From a checkpoint of a small spectrogram autoencoder.
Model: 5.8M parameters, encoder arch swin, encoder activation gelu_tanh, decoder widths [48, 96, 192, 192].
Training: normuon at rate 0.025, 5400 steps, batches of 64.
Data: 52083 training examples, 6.6 epochs.
Rows from block 3 of the decoder of a small spectrogram autoencoder, named by matrix and row number. Rows with one number belong to one channel. Each number is 128 + 24 x the weight over its row's rms, rounded and kept within 0 to 255. All counts start at 0. Numbers have three digits each.
After each channel's rows are labels from the 100 clips, of 14976, where the channel reaches its highest value: "peak in band" is the frequency band that holds the peak; "top examples" is what is common among them. Only what is clearly more common there than usual is listed. The data: chords played on synthesised instruments. In brackets: how many of the 100.
# convs0: first 3x3 conv (decoder.decb.0.1.convs.0.weight, 192x192x3x3, standardized in use, each kernel summed), inputs 48-95
# convs1: second 3x3 conv (decoder.decb.0.1.convs.1.weight, 192x192x3x3, standardized in use, transposed, each kernel summed), outputs 48-95

convs0.39:127162146123158157108122145138155123157142122163156135127073115156103096113138114132161116147152151132116118118164102129101079117121156124137146
convs1.39:160090150172117137130142172156150143122110112076138167125142116118134122131137122112100148099127157148152126110106119133105115121115105139165135
peak in band: 0 to 250 Hz (35)
top examples: arpeggio (79); the note A (61); string section-like (34)

convs0.45:145146162105135101139120108141121122086162101134090131103109100122076156152106160166159118105136150150144108122088156109117090139113134115121120
convs1.45:149122116153111146157130134153119127185105139121146131123146152145145107143147102113105089106093108090115108121159095165168139157145146107118117
peak in band: 1000 to 2000 Hz (75)
top examples: saw pad (39)

convs0.186:132141146131089143115112101141137092125148132096092072126137106096162136098083114107143112151123126088139132082109097117157146181100178137108121
convs1.186:131112134147135167117147102110093148122058150162145134100113088135130132132096142150108134127122113135124139179135140088105122087156120163118134
peak in band: 0 to 250 Hz (44)
top examples: arpeggio (80)

convs0.86:095128123101106152118150121127170145145116084108136137129070127143121110128135163112114140141129170155100134114112132099124060157123087099127115
convs1.86:121116141139142092129092146124099125135129163101108151108144134144134132158090102080122139103166136094151117126165135136163180088104156131164148
peak in band: 4000 to 8000 Hz (52); 0 to 250 Hz (43)
top examples: clipping (52); text has "clipped" (52); harpsichord-like (35); text has "noise" (34)

convs0.64:115142156155170106126168125143120150129099128115122144147122138181158122109154117137136125152124161160125112119101088106148142117110117089109125
convs1.64:109145102113115167143115132149132103112144097129132142122128106130121131166110109121092121117123122128132100131130152147163097149144161167139147
peak in band: 1000 to 2000 Hz (47)
top examples: the note F# (61); playing: arpeggio down (51); square lead (26)

convs0.85:212148118109154112141087159093097135091147133112188154067099150102109130149139139173119161181073067169094152136136119108096060118139124124127139
convs1.85:134101106146134144109182110146133118146124136128110139133174142147070155122140109125185160160176160146150160141128138153160181119101121123148115
peak in band: 1000 to 2000 Hz (53)
top examples: saw pad (44)

convs0.161:135101125111055122134141129112140115161124129121111050134108110134116108122121145120147155116156116120139134108112145134117104103123090120112121
convs1.161:134140114118176104121119129139116120127148139122123051111135150122125132118131113121133112122125124125119125137141098115157147130128103100120134
peak in band: 1000 to 2000 Hz (46)
top examples: arpeggio (91); playing: arpeggio down (76); square lead (29)

convs0.170:124124102184145153119083093103142153105101108131154121100135112127131069134087108132104119152163081151123114121131146100068128127115139147127094
convs1.170:120126143081106121133083141114150105167175162144149132136130134100175099113114143170106115115080133102110142104141107157173130141127132127132170
peak in band: 0 to 250 Hz (46)
top examples: clarinet-like (37); square lead (28)

convs0.117:123122153129158165158119128148118145129149080144181190073129098115097141158154119144107126146135104167110133142105099120096126146114161159148128
convs1.117:134107086142100110097108116134146122139142186136132119152167110121138114120126129119129125127119164104095099074125173160112113074142119129163120
peak in band: 4000 to 8000 Hz (100)
top examples: marimba-like (42)

convs0.92:071099112173167135126105128106138136142132146162096102086121118088168117093143125180153092148118107154154105128159107107106137117097132110113098
convs1.92:141153150091125088112112117153140137115097128131147167126201129139142115158108141114140192115162103086135124105105161137127127145159108136144145
peak in band: 500 to 1000 Hz (52); 1000 to 2000 Hz (39)
top examples: block (54); horn-like (33); mains hum (26)

convs0.38:168130095149174140050133110183105110114151118148134124131152111174134099121113147143155117106142094152153108168133097150165123104100096137114155
convs1.38:128126127103115101158166155113179122141078113107094098094133106118123143140123151073125104142122156107129141109133173098105160153130142106111115
peak in band: 0 to 250 Hz (52)
top examples: mains hum (25)

convs0.43:100114127128099117109150103164141114140142101148160136095162137116086128146115131151136117090140115097124131156095113136124047106148149127108106
convs1.43:107121175133163165118118151116181159169125105102092123165115136139144120131144141104148134110134147115124115093109134124133158113095146106169149
peak in band: 0 to 250 Hz (98)
top examples: quiet level (72); block (54); thin (high-pass) (31)

convs0.28:157133158114109150124115123159131086175121130140127042145135126151102113122153154119142140125123086154126118156098102076119125112108115121105111
convs1.28:125125165131142121133128126110126160139133130085152119124141105119134115129123120129137113127122151114152136076105122151103113116124132163128114
peak in band: 1000 to 2000 Hz (40)
top examples: organ-like (28)

convs0.48:133102110153171122127147136144133088106139133109129136087138080160127091131162121102151121141144120118158127097123164148094126092123116094129152
convs1.48:111167134135102162158099138110156144144090133147128133114111130158165118147120114143125118093144114115088150118166116109156102140129144132129127
peak in band: 4000 to 8000 Hz (74)
top examples: marimba-like (25)

convs0.68:147159141162154148129136227131094118124089094118173122127105100155164011122133146122128149130177126138091139164140144119113099108167129105123131
convs1.68:104140129118137121061186109118119148117110071084100113135123144097027184127117116132142138175122123159150080156135123105137111144114101106110097
peak in band: 1000 to 2000 Hz (58)
top examples: string section-like (49)

convs0.108:131109156119060111125144125099150043166120142144138015152139141122145113108110154113109124091142131145158113143122101133100126110130108120111135
convs1.108:127131102120084144150117123154133120112166114125130146123126132145126149148137106131166147143115103120097113141127149130144121129129115077157123
peak in band: 1000 to 2000 Hz (51); 500 to 1000 Hz (39)
top examples: arpeggio (98); playing: arpeggio down (87)

convs0.136:087110155141190158107124082107099117139163149090153182088117154122101157143126109122116145131129112099108134131110170113166146109099115109135093
convs1.136:137136099156099101118110161150148138124134124172130127123119061135151135143135134102115104114136122098115130124145112144045122081169160163181123
peak in band: 0 to 250 Hz (98)
top examples: text has "piano" (37); pink noise (30); clipping (28); text has "clipped" (28)

convs0.191:174160118129132093112151104143153145134108129143145109114142125185154066137118099078095130101142100103140134104115073131096105141134155131102169
convs1.191:048125103130130145094126107141111149137125075117113130144109132129044200161114123085150117144136146139148127126179138106172113116126111114154066
peak in band: 1000 to 2000 Hz (51)
top examples: string section-like (41)

convs0.121:121134142090135146114191112126116133136170164121133140125121088130136079158073043135178119139117122104164108133132137116144132178111107135116112
convs1.121:108151151153146136193085112127136163120131112143120141124165175137159140071180126126110116148147077132123151152118148121089132164123159130146111
peak in band: 0 to 250 Hz (85)
top examples: clipping (52); text has "clipped" (52)

convs0.153:119143115150136160108108117153103126130110117169107136142151150143113132150149122113136155139132129133145119141162153168145156184068176157135134
convs1.153:146113126098147107143135118098139144131130124085195129131092112122144124130112117082099117123134144103117133130078161117122120108146091087091135
peak in band: 0 to 250 Hz (86)
top examples: clipping (42); text has "clipped" (42); pink noise (38); white noise (29)

convs0.175:135145150145120111115148139110121116103136114139133153196092155133117143139167111098098133109190129113132106062118140082106098176120128103083141
convs1.175:091141122095133140149119113131118115163171148198169128092112124150134123129119122128121096112094106148080149149099123166165165148125191117148132
peak in band: 500 to 1000 Hz (49)
top examples: mains hum (31); marimba-like (29)

convs0.82:120169159149169074110126102152128140129100158143139138155115192110177106134115119110137108110103135123128132170171102119126093166110142120132111
convs1.82:125123119115151170207117154126119140125158107142140146116143090149175105137138130167154175172130115124142144141095186151132142108135109134150138
peak in band: 4000 to 8000 Hz (90)
top examples: arpeggio (76)

convs0.164:103139159125164124099136126118130111104114127131154132086095087127125113104134157113121089137142174139099101115151123149110135090111163110107144
convs1.164:168145058097122131146134131118139125096062135164150115151089140162117111125152132133145145104114113122113163144147152121144113136191102095118155
peak in band: 2000 to 4000 Hz (93)
top examples: arpeggio (88); the note F# (85); root: F# (27)

convs0.146:111119099105165179146137122137173108112140099132094143093128121139116146134147138124142108178107159151142161115118141142086072092175130149102128
convs1.146:144134129151104084137127119108116154139080127115142090158105114115159137151139131097114116082129117100103101137130134144161164125059093111122132
peak in band: 0 to 250 Hz (93)
top examples: clipping (66); text has "clipped" (66); mains hum (42)

convs0.58:091126157115143126168151096169158118148135128131195128115136104130131119121145122085135126151147164154109119136092118147112137086141094098100120
convs1.58:148150144097121099112130157141148153095129122155119134145135114139148126131122141179153132111133112108149142106186140102092086138103145114183152
peak in band: 0 to 250 Hz (75); 250 to 500 Hz (25)
top examples: pink noise (51); rumble (28); clipping (28); text has "clipped" (28)

convs0.157:083105126156149163090175148151170129138112153155103125087101100101118122063117152105133120105152123146108103147149141129127176122128119124144113
convs1.157:154157131155120081066106087158127135122144139081148114180148127172124165185139123129130104112116141123122127111137165124112066179133103113112144
peak in band: 500 to 1000 Hz (58)
top examples: mains hum (49)

convs0.16:112120135105112136111115140105171103118116114160179072119128115142151120082110118086162138132133121119134161086126143129171145120167089066089123
convs1.16:143152147155131106123148118118095164145146139096086152158100155143125112127134143083083129081147125127128105155107096106123113164090157185146137
peak in band: 2000 to 4000 Hz (63)
top examples: arpeggio (87); playing: arpeggio down (53); marimba-like (39)

convs0.9:134107152106108108132091148085127114137154157138123100109151118147111146113090131081120127141098149117163100115129160186108096083170118185114108
convs1.9:152124133139134152130169134154104146141095109145153131111130136138167095150168135153124127142136111131109114131140127076155134182085108092135159
peak in band: 0 to 250 Hz (100)
top examples: text has "piano" (35)

convs0.162:105147138136155152158051062124097145123103113125119158085157133092118144141173138078135136130140130094096074129128099098147145139134181151148115
convs1.162:118062102125104094149136128119141092131098104118133081122119143107169099131122118168123117156120122182110136094158126147105119142136064086126108
peak in band: 4000 to 8000 Hz (52)
top examples: arpeggio (85); organ-like (30)

convs0.138:119123101155047127113117108138116089127114136131114137126135114115100110133125125138128102147100110148125124136145139107122119120122119116100124
convs1.138:113127129102119111149137121109131131107093144133141108107124133125137135149126116158110107144119129128139111123114125130119128114144145167138133
peak in band: 1000 to 2000 Hz (72)
top examples: arpeggio (94); playing: arpeggio down (81); square lead (31)

convs0.134:149130079152167099129100112132114130123107121127120009146120136141147117080136153109157134162115117174148122125102142119179104118147096110117129
convs1.134:133125167126102136122158136118122108127187145095133102119107125093107144157124107158134123132135095120083131110156101150090143113082155127161129
peak in band: 500 to 1000 Hz (54)
top examples: arpeggio (88); playing: arpeggio down (69); square lead (27)

convs0.25:160100137102114094149150121167112111142159150163108073096156148150107153135135121112136106132120120141170115111150141102115079149134128124123158
convs1.25:140128146163123130115111159110155140130135134076125151147128117143143116117114135133127140109146162090085166128066103130120167120111115126101090
peak in band: 4000 to 8000 Hz (57)
top examples: marimba-like (34)

convs0.17:104115137159134137120112135139101163131141134114157086116154099147118113118111090025108142105122160141124150112119106102089161136133135155130114
convs1.17:168090156132127100104133087136119096131112149125096158117027146112106114071135149108126112114125097147102113166071141117188110120076129123117109
peak in band: 4000 to 8000 Hz (78)
top examples: arpeggio (82); marimba-like (80)

convs0.71:127097107115119119154112123140165115123081135140187124082126156104151066148088108120160121164151106109126099121120128125142123122128105131098134
convs1.71:134149150121135131150108128102144148119134150092145127161116118091134144083126170126128147124069113132140138139098138145136104095165144158133144
peak in band: 500 to 1000 Hz (39)
top examples: arpeggio (80); marimba-like (41)

convs0.35:136075111132155132076128111097089145119124142146109110119111122135116157144144136086127164113123121089090102120127152121109117109132184163188125
convs1.35:139135177142114123186125122133175123138121112108132134160116125125167111107110107161093116141113122112153160134142070127149178116150077021100152
peak in band: 2000 to 4000 Hz (83)
top examples: arpeggio (91); playing: arpeggio down (66); plucked string-like (25)

convs0.5:125142128135062114161114105134135061134097144136135016143126116131149142134135139101140141159109122143174087155142152103121128067119110109131124
convs1.5:120112130125119109116133131131106090127134131117125148103128130135101122102148125120088076100111109118102125123107126130156124140153088087172162
peak in band: 1000 to 2000 Hz (54)
top examples: arpeggio (87); playing: arpeggio down (55); square lead (32)

convs0.118:134133145113123139147105092073131128067126160144185105101098110106167123149121040084138138138144091115104080103141137145146138164095141125124142
convs1.118:102121076143148116080156127152127143138117077055102131123137171140076151138117163116132161156096163169156090136139117091127126108139134111147099
peak in band: 1000 to 2000 Hz (60)
top examples: saw pad (49); string section-like (40)

convs0.77:134114148109121098126167136141117131107172089149101114046081152154114132142141154106169128087124140154117115168145115152137066108129153120117148
convs1.77:108135133107127130119126135139134145157125150126138141165151136119111134128092116118118128142129103124144126156080127123113135127120078139100121
peak in band: 1000 to 2000 Hz (43); 500 to 1000 Hz (30)
top examples: saw pad (35)

convs0.180:039096153128136057133117113134148162079125094143141151121124131123114113148131141156146146130187113146190125121142099106098158115161164106136080
convs1.180:102136127139137192142093112151160120154148155137152117133156126105085153138074121190093108126101102105111129096107113121093104087121118165145135
peak in band: 0 to 250 Hz (89)
top examples: horn-like (47)

convs0.188:054164145113090115115005189155153128172119165106156093128143131083174092175148089105074091105141155167136153145089124091129128133109134136127100
convs1.188:083106105116147152058170106139111125095143079103085136139164146124031130115085125153138153169095124204142052146160130111144110123124128130124113
peak in band: 1000 to 2000 Hz (41)
top examples: vibraphone-like (33)

convs0.109:146155179132152154156140098125135149114144133116125171152109098137125115130123061088129108130131136156107120141130117132140142108122141141148114
convs1.109:135096082103106122126097124120122120128114123169142152126126118137159113114097160098099123120165084114120127115150118148134128086136104117110114
peak in band: 4000 to 8000 Hz (51); 0 to 250 Hz (41)
top examples: white noise (50); clipping (36); text has "clipped" (36)

convs0.114:139145150083153142063155117145122156140123112103167130102145125139130084124094077100140084109149063122132097120114123082115114181104130103140054
convs1.114:090083118168101118162069131114115126132164128155117143127117120097136135141161145118112132120146138132095149123164133142111108122160127210113128
peak in band: 500 to 1000 Hz (30)
top examples: organ-like (30); string section-like (25)

convs0.93:169055162148116191152105134131120152115156133112086095066147087127118103153125171094133141145098170067124135106131146134153131154148138149158118
convs1.93:109150167104131161108128127099182110133101125161171134142142137126179122097131138154126109137134112157123156160114117085110135130072136085113162
peak in band: 0 to 250 Hz (100)
top examples: clipping (59); text has "clipped" (59); pink noise (35); mains hum (35)

convs0.70:169116083161156092158132108122153131097144143149142132191135128095073103119136093126115175087131132137145145152129107114100129131208143114113150
convs1.70:097142093097147157123121156117125129145105122122168119106124137155155119135145133106109119153131097110104156134129144161153119143098088142113117
peak in band: 0 to 250 Hz (100)
top examples: block (62); thin (high-pass) (42)

convs0.2:141123127089147106138112107080108116108121145146161134108142095145119113122106147095139138123144110106159133121150084099107109145107127060101115
convs1.2:153154131140112092113151120145135147123087129144126123141113173115153133093173115101089156122124152133081171103090132113141120139121095147101119
peak in band: 1000 to 2000 Hz (40)
top examples: arpeggio (86); marimba-like (28)

convs0.122:124134165106143152127104099148137133052154151101106189091145122115115173108071124148125101130156096150117146112093134126111137168160125124087153
convs1.122:123142107138137099159118121131120135186127102202133130129102117103152117151148092142128138138115155098114130107160115104114119105106115108136146
peak in band: 0 to 250 Hz (70)
top examples: text has "noise" (33)

convs0.141:161114159123097138134144100137105098108129135161138120123129123118112171182093139138139140100069092131101084100140111113125163151131110122117105
convs1.141:165166133146100112107150131120167164103212168077196144117166107158100168100127128147151119147156150154132164144140153149104132099137150126128102
peak in band: 4000 to 8000 Hz (63)
top examples: vibraphone-like (32); saw pad (28)

convs0.61:136149159213098200130127102138202116107114127105144149153113153137141068140128131123120125076152108118110116128118132123154079083159163159097098
convs1.61:115139144095162097135109116141113127104067136153101127145136123154135149173123154137133129122131157152136147142081126163134166158084104104124133
peak in band: 500 to 1000 Hz (53)
top examples: horn-like (39); clipping (27); text has "clipped" (27)

convs0.37:140098141171137168114149137130125150110164108177136142123110136129117158131096170183162119128088105127146115114112109140124117159160104091129110
convs1.37:125170139087100094124131107110148119154097148079087095112157134121112120135142136105094146125138115130129139138099150126144148112132106132139140
peak in band: 500 to 1000 Hz (31)
top examples: arpeggio (93); playing: arpeggio down (86)

convs0.94:115103123099084139141141062073153108131148141132162130097138128153142148124123155112143111164074107102154151136137144139108109157118083111091077
convs1.94:102123120126163112064158147133119156113084085108108123130113152142059204148131092142120162136140143128153100108147137073146129126115115125115122
peak in band: 1000 to 2000 Hz (97)
top examples: saw pad (58); string section-like (38)

convs0.151:131143142114131071123119112188089147138148120144153119133137098181131137160132123158082143122159124124117111105144126156164126145097124130128108
convs1.151:104132128114127169113154113091192130121108124115079144059126131088139102116119158129140119123114124138129141124133129111123100152181162120149147
peak in band: 0 to 250 Hz (99)
top examples: quiet level (71); text has "thin" (34); marimba-like (33)

convs0.100:120114104146117110099122048092165122154131163125106129093140121099130147120063127090148126140136092070113103125099127126126132190105106150120098
convs1.100:100144126143137127083186143173110141105115080086117134141125162160053152118159141112154166146136125169157090109133137119153112067145132103142107
peak in band: 1000 to 2000 Hz (61)
top examples: saw pad (46); string section-like (39)

convs0.113:110105147141162130068230182143106128183106156143111113114149119196108114138115123141132158133130164142141093135110139126134121136130114165131156
convs1.113:162136130103121151087181111145121122119158104066123112123157129090053093098143131116115171201128161205137128132156125097146143124129130086123140
peak in band: 1000 to 2000 Hz (71)
top examples: string section-like (45); saw pad (44)

convs0.83:160151159103166117077245121122108192151136079138143095109098119188099038138153139116153145095118114094098101114127128097145110138112110117126123
convs1.83:042117138132123101153085135135106131115132090126146136148113123108082156181115078162142124101139081124135106105149145148126101144147106133155116
peak in band: 1000 to 2000 Hz (55)
top examples: string section-like (50); saw pad (26)

convs0.75:252112153130078165193069138144119095138114131109116071148101080151130102103128120083145135121103131204121160156105096085125096157121128149139115
convs1.75:133141137135150144088195097142123133142159107137119130147130139123025154136130117159177137166125171165121115179106118117124139146099106145115160
peak in band: 1000 to 2000 Hz (62)
top examples: string section-like (38); saw pad (34)

convs0.3:084099135102121146171112141101115133143162157153203136132119158106134117146138092087126123120084152135094093093148141123148063095143140150119089
convs1.3:130120195150142123114118144148166148117127129095081126126136148173146144151148165185142130113124139120142153169072152122132174141090080097147136
peak in band: 500 to 1000 Hz (64)
top examples: mains hum (47); marimba-like (38)

convs0.143:101107191124155114108188125135128118120139093101138128114155104097079109134105137165144124144144121098125115145117107112124095120122114096106125
convs1.143:156140063137107104132133126156120144133105138135135125152134140168143121147137116121164095101140132138103148131148174170141123129126127191098153
peak in band: 1000 to 2000 Hz (93)
top examples: the note F# (71); root: F# (32); string section-like (30)

convs0.147:108138147128030144159133111145142073155120122107125056155113100137140122115135144125116107129141123121125129127114110121107132095130108116130157
convs1.147:134130121127091113123130137129130151133128119130138100144135131123129114120132138125153133154101154122131102137127128110103136114103108172104113
peak in band: 1000 to 2000 Hz (70)
top examples: arpeggio (99); playing: arpeggio down (78)

convs0.125:116077109138163095105157134110160107144123134116119168083114070139106153152116109137172138132107139108115118166146141147107100188141187172135147
convs1.125:112125162099096133132144131136106122123159120150137132107141129127133126092121115130103120105124105141111120103122080112158190066155105096116152
peak in band: 0 to 250 Hz (54)
top examples: block (54); horn-like (31)

convs0.7:128136115094121097154090153113165147119148156120141059148139123083155142143114101199121133154162141112080124125127112119121139189115085119154126
convs1.7:147123147150124164105136086126124105162091111166100155089140137155096128111142160099156139108105125144143149113113143142138151130140153101063132
peak in band: 0 to 250 Hz (96)
top examples: thin (high-pass) (48); string section-like (42); instrument: saw pad (33)

convs0.129:086152142170127110176136096134101111146140167103164120117115230173098100140076104115139102113144101124122101140112148123133110132124126110121121
convs1.129:142097108130125139153101154130141119109147130135171122122169052121176057120169098134146140148136173142125181119145118139132132152135134131188117
peak in band: 1000 to 2000 Hz (42)
top examples: arpeggio (99); playing: arpeggio up (50)

convs0.163:118124129135149135132130142174157111112099189095139143120123086165144139078132137086137084101151156137102081149130146125097121091168178137118088
convs1.163:148152116138116110080164085127141139143143087162115123102099152130158171206162156108112121150103134130124118105110170149133113167104097127093138
peak in band: 4000 to 8000 Hz (89)
top examples: organ-like (65)

convs0.21:114107107164125149118095120138129130142104107133132104118162089090131100132151087128169060112112053113163135136125116163125180137102104130153127
convs1.21:135111183121132127142103118133148104114144115120102178126108152156130095151106134105126170125130143093129153133130181110146113123127125146098148
peak in band: 0 to 250 Hz (46); 250 to 500 Hz (31)
top examples: marimba-like (39)

convs0.167:142146141093103147070169161161151121149097121130108123102137101139102120149118116125131137069144148134107132138138086100168144146088101082110169
convs1.167:150134158158148138115166112095138122108170091111150119110139106094070102089136111104116126182111137126125075156135140123078115164133127181143171
peak in band: 1000 to 2000 Hz (51)
top examples: saw pad (49)

convs0.185:131123116141140116107143112110127102108175130101079130130089131147133074122156118081122168114125142150156133111109150129164170148129130141146086
convs1.185:100130131113114152131121075102121119186103145180142125097136137118122179152097148191127091094121115136091128137148100091127080135151130104111130
peak in band: 500 to 1000 Hz (67)
top examples: mains hum (60)

convs0.53:121147165131166106070122158144139141149111100152157206104137157144121096140144141099131067146114105131083160159138114137112144171141160126163132
convs1.53:086100128133128161178075103105103111106105150139095097109110120114115098087117130170147177094137138126131102125080150126104065086126140106146095
peak in band: 0 to 250 Hz (68)
top examples: playing: arpeggio up (60); horn-like (35)

convs0.107:131105135130091109125131130108109107163099139110123020158133111129115118089128164126129135122128121136121131143123148124082132114131117137133123
convs1.107:122130068114149150132118131155112126081119135157160162136151123118136117162130095135164124154128108121089129123133117121137121139154117098139140
peak in band: 500 to 1000 Hz (31)
top examples: arpeggio (85); playing: arpeggio down (62)

convs0.110:133103074151122145097166146121136170147107129139093176095167107109148111119142086160082106138130103141103136102113112130115095117105132148139110
convs1.110:114142139127119106151093125145124103100150125101133133126115119121130107132101112093141124109147104125139133129177148137143131113132129086098133
peak in band: 0 to 250 Hz (89)
top examples: block (54); plucked string-like (30); instrument: marimba-like (28)

convs0.140:118134131158161052129142142116077126165088106152237129137121085117125107088120118123108099111142101125124134114103127116122079068110135116118089
convs1.140:102127123086113178152116142085192118084129177176008112123150134164134147134134152163157129121120149120137142119144109131142153156123127120113170
peak in band: 500 to 1000 Hz (60)
top examples: horn-like (34)

convs0.49:144156137118134162081147145150159120123131108138125153099114117131069139135063124205151109145159092124114109169145124132110129138132127093094124
convs1.49:119109107108118148192153102151141116139109124160134138122091139176130133135157115092135111098130100151129147148097121122151107123142128118114170
peak in band: 4000 to 8000 Hz (70)
top examples: mains hum (36)

convs0.33:144099163125108127138132111128118086178104132130119022124110116113107114131133165130137167106141139142127116125120103120091143100106106118107145
convs1.33:131130120126109136144126139118123165103132137121130072120120128149140142095110122125126132149101128114142116126128118105116119147184129101156127
peak in band: 500 to 1000 Hz (40)
top examples: arpeggio (96); playing: arpeggio down (74); square lead (26)

convs0.62:116147143119144204171107126154147159085139134053131140125126191109145141088145142147148121125096124131170143118073128131151144163141160137129152
convs1.62:142139134141130119087125128114122127144079161193132146119119126182138119125095107155159132112146139124121113143142107110103149107106132122166115
peak in band: 0 to 250 Hz (100)
top examples: quiet level (65); thin (high-pass) (50)

convs0.189:113140161095110081118092049144250118098097116137169094127138139081066140145109143123132123122137090119112102135107120111128127173129131135097103
convs1.189:112127181116112059138139143127202139145146139137107114096143117119112133135130195180135134147118161132112153158126101121144120130119124190107154
peak in band: 0 to 250 Hz (90)
top examples: pink noise (26); mains hum (25)